{
  "train_examples": 39062,
  "hop_length": 160,
  "tokenizer": "char",
  "widths": [128, 192, 288],
  "rnn": "gru",
  "rnn_layers": 6,
  "beta1": 0.9,
  "final_lr_fraction": 0.05
}
Rows from block 7, named by matrix and row number. Each number is 500 + 25 x the weight over its row's rms, rounded and kept within 0 to 999. All counts start at 0. Numbers have three digits each. After the name is the row's rms in percent of the matrix's.
# weight_hh_l0: GRU recurrent weights (gates r, z, n stacked) (model.rnn.3.rnn.weight_hh_l0, 576x192), inputs 144-191
weight_hh_l0.460 090:511515458472500511492510518484472498505477527454513535507473529495517524531482503466508500491528501492482501520477542513467548465495492457546537
weight_hh_l0.461 093:464506494486524506526490448501499502488478490501478530512465535528503555495496498492450539503528493518486483517534510516480533482525529526549475
weight_hh_l0.462 099:526478537507462504545505467500522534522511494538549490487492527495544502521524482507504499515528506450466541512530501462494479512534479479534535
weight_hh_l0.463 116:509521471513514492485481531469528514514453472521525490484505483452483513504548497509540468550523526477474525510538518522469546513532526478496504
weight_hh_l0.464 090:531493539484517482522521478488489524494479536495478445501498513513524517499544522548511515449470548464496483519455470494496520549518485517499474
weight_hh_l0.465 092:488506502453464535496498559485482503469526487486486506485493483488505532527489524484501486466503487491522485522508513499463467438523469543512534
weight_hh_l0.466 095:544479502550475470566540500532495514510509479494509533547459499536506537527498488527515513519533487493522509524477503493546466497479536524498470
weight_hh_l0.467 103:515452499482522544472483493479512518546523462482493470476517508490527467466485486532477482508530492508492484524475523508566517527432531477466518
weight_hh_l0.468 109:462525485476485503516510522496483513522504483488516508512509444467522484513485498516516490536497467514476491506539484560488505460489489525509503
weight_hh_l0.469 107:505519512495481503478525531501506500485532490470497517520524484544488453509530488492477526496506518477538486544547498479523504488547461500508477
weight_hh_l0.470 109:501481534492461525542491486522519528531470482516486553482512483486475504484539514459518515490518436498447532551478497546480492532461525593487498
weight_hh_l0.471 091:505519506534534474472431508508525526461505475533496534545496519493459509493526497479513525506481491511461496486497507511497466467534577462485518
weight_hh_l0.472 093:506549521504525515521514522463476506496451532494500501476531495465532521485497501514546543472550475522548476501496473452467480520543496507521521
weight_hh_l0.473 093:514518521485517496480548497513497512491501502472483481538528526502549535472536520515445530497472504474463473488486484493464443545530517488503510
weight_hh_l0.474 101:509525522512472478485433486468486500500461524502486520499544511496486481493475486479479502502540489515496524491508520497497460513538530486450525
weight_hh_l0.475 117:540497526502511515435530478480474506541491480497459506488477506524473554503505477539485523494465517463509547485496472513507485494498509504473499
weight_hh_l0.476 113:491495469502538478449502501500498474495515493479530486506506488502468484518538466500496501535559430462464515524510486520493531531504478535456504
weight_hh_l0.477 095:494516447470489502446515507491501512489528494535498528450488510501495519531481508498473493495486510469491496521536519509495485497519492466506520
weight_hh_l0.478 101:493472477470520504500474473514524521501516511540476472552507496490481513458491500513466499500508514482524511504511490490563489507513502514509539
weight_hh_l0.479 100:502500508495478527467488508513520476505556525477518495510544520457541520479498526511531518539468488554518482484504507480471497489503523446513501
weight_hh_l0.480 103:487516499505501489482485514534480518477488544511492458486513516512483480501506471506536451472541526515523539521490511481542499472515529493480529
weight_hh_l0.481 106:473509460509474490455505517496499502546437482511504465536481534507501496525495469502460488475523479496533468481526503483483462479540528518548469
weight_hh_l0.482 100:496482479504521454475488501489492482449514488491551489530517499494512489476474475498496482500563525498491515471492462531526503520478525519508507
weight_hh_l0.483 094:502518502501468509477504468484509475485554513488556480507525505512486484504554468524487464505525511498472516474491489504474504514475469486529512
weight_hh_l0.484 108:465497453487523516450486511506507566533455535511487515528524506513487469486519532483538519530495497521497474484525510516486528528518549515535501
weight_hh_l0.485 091:522528499547517504480497470496530524529506490490512524503498454484481542483537526515509534476502477511495501516504522510449515531519535517539501
weight_hh_l0.486 096:463547514523467462491528501529479531477489538537499490508522526494517478517479463549520535504509497533484505494513503509554494509466507496491503
weight_hh_l0.487 106:495489521511473526524507503511536475521470493479502481513483460508474488457486506480512517512486474481514477512543520501523509502495534502518502
weight_hh_l0.488 103:513482447476474476487542527511523485455481465477470539516512511514499485525457498457459506522469539486516516520506487479467479540440493517503502
weight_hh_l0.489 109:502545478532479539542452532449479539493482519492462516472494495561494478508515536500509491536493521523531501486465496515495502477500525479530481
weight_hh_l0.490 101:526518480493499501488504481513505507511478511475494529514515506542491485507517497460533487514540490471529426509518520525531462512473498429516458
weight_hh_l0.491 103:471459462526486465500482481518582527493466506501467530484547490494449488478473502533524541457473470526518501486495451487510496481513496519527507
weight_hh_l0.492 113:495513477523494491502540496446517488455475527516479520475491507459520492487510520513476487494496515470511488520516487533500453505487477460490493
weight_hh_l0.493 096:474515479478483518536475498518472467500545491500518503502514493517531494506516476454534488497519530551527482502534518522502515508481478486540524
weight_hh_l0.494 113:515470508518491469465510503476510509488497512462444450481512465498494496538451530502516530477491511530473536538519499490481474499475470484521581
weight_hh_l0.495 105:448475480538484478490500487485493475531538493495475477481514459497509523512470512495471488423497505469497480513542513468514513527477483489491515
weight_hh_l0.496 111:509496498529501511491453480513518514526486504525532547515449499500497496494505488507486510499468492512523533482466531514532462518533524518512512
weight_hh_l0.497 108:514469540485513498477529534520540468492504494465513460507513469483492418480490516500509519468509518498516455518474509530501488490492497501467507
weight_hh_l0.498 110:507498541539507494492493527521471486485490479476545440526479516490490470463520450483468520455482459480510502447482528482508497508487499457477528
weight_hh_l0.499 094:478504508531487500475545535487501534476494494493496461527520514508485505503550483494505488502490526502492534522542445531487482495515482508509503
weight_hh_l0.500 093:503478462515503450533471515505507515481511472520541502532461487472462509564534467492482500548479559475516465501527520500480492467508523493519477
weight_hh_l0.501 099:523488493490457507473491514486507495470531498498472478528503497467508487489505501505501508517486480505457501481547518479479477469489505503469456
weight_hh_l0.502 100:481451481500517509543541485502457495489545547487498531511513442490549446467533516474470525482482494512524532467483511531473503500496489514461516
weight_hh_l0.503 091:484526543487499513510456493504480541480500538498542519497492508527536496465470473518484504495485472442471542468507485497509497510508517478511552
weight_hh_l0.504 098:450507536514539482501500494503472475534524519490546492527464481486541535511477484508516512490534549519479488463471471445489539523526476493494496
weight_hh_l0.505 118:545491503477499523487474483547518522531516510528519482489488524496479525508512453479474512507475534475467513458538506527537496515497527467468499
weight_hh_l0.506 106:511529504482509469537490449547495545536490519502469486515542497537526526518476513539484539487516490492528531532460517471523528469480481485526499
weight_hh_l0.507 103:489469524532526540547508474484462526539507533520527525505510477479521472501495526552499523549514512488529493472516544552516514511509511463499476
weight_hh_l0.508 108:504527537462490531500497503520506538476511536482552495494495523461513507499514499512544501496495500503474510500499503525497461480509552540504540
weight_hh_l0.509 096:531456497508479509452519475518484526481517474496527508523517496452494529499470533522498497556442470448483524543465504507500552492537531547498469
weight_hh_l0.510 104:485509486507520480541518522519525528451533468516495482499511478504501508533503526510568486503498479522502490460496526488498475514460511467510446
weight_hh_l0.511 096:527512530466478527470501475500519485462480480526492526509507509513504488521491464532532520473467447483495452508507517515458524489530477510493471
weight_hh_l0.512 103:536498459503489508505457504489479442487489483493483486467464494536537528491497475484472512496464438512457471529529518485499464480480483521486485
weight_hh_l0.513 105:505477465530481550468477488526531513487509437518493497525515469499507463509460493511531512513486456488505469518510503489509495506497508500503459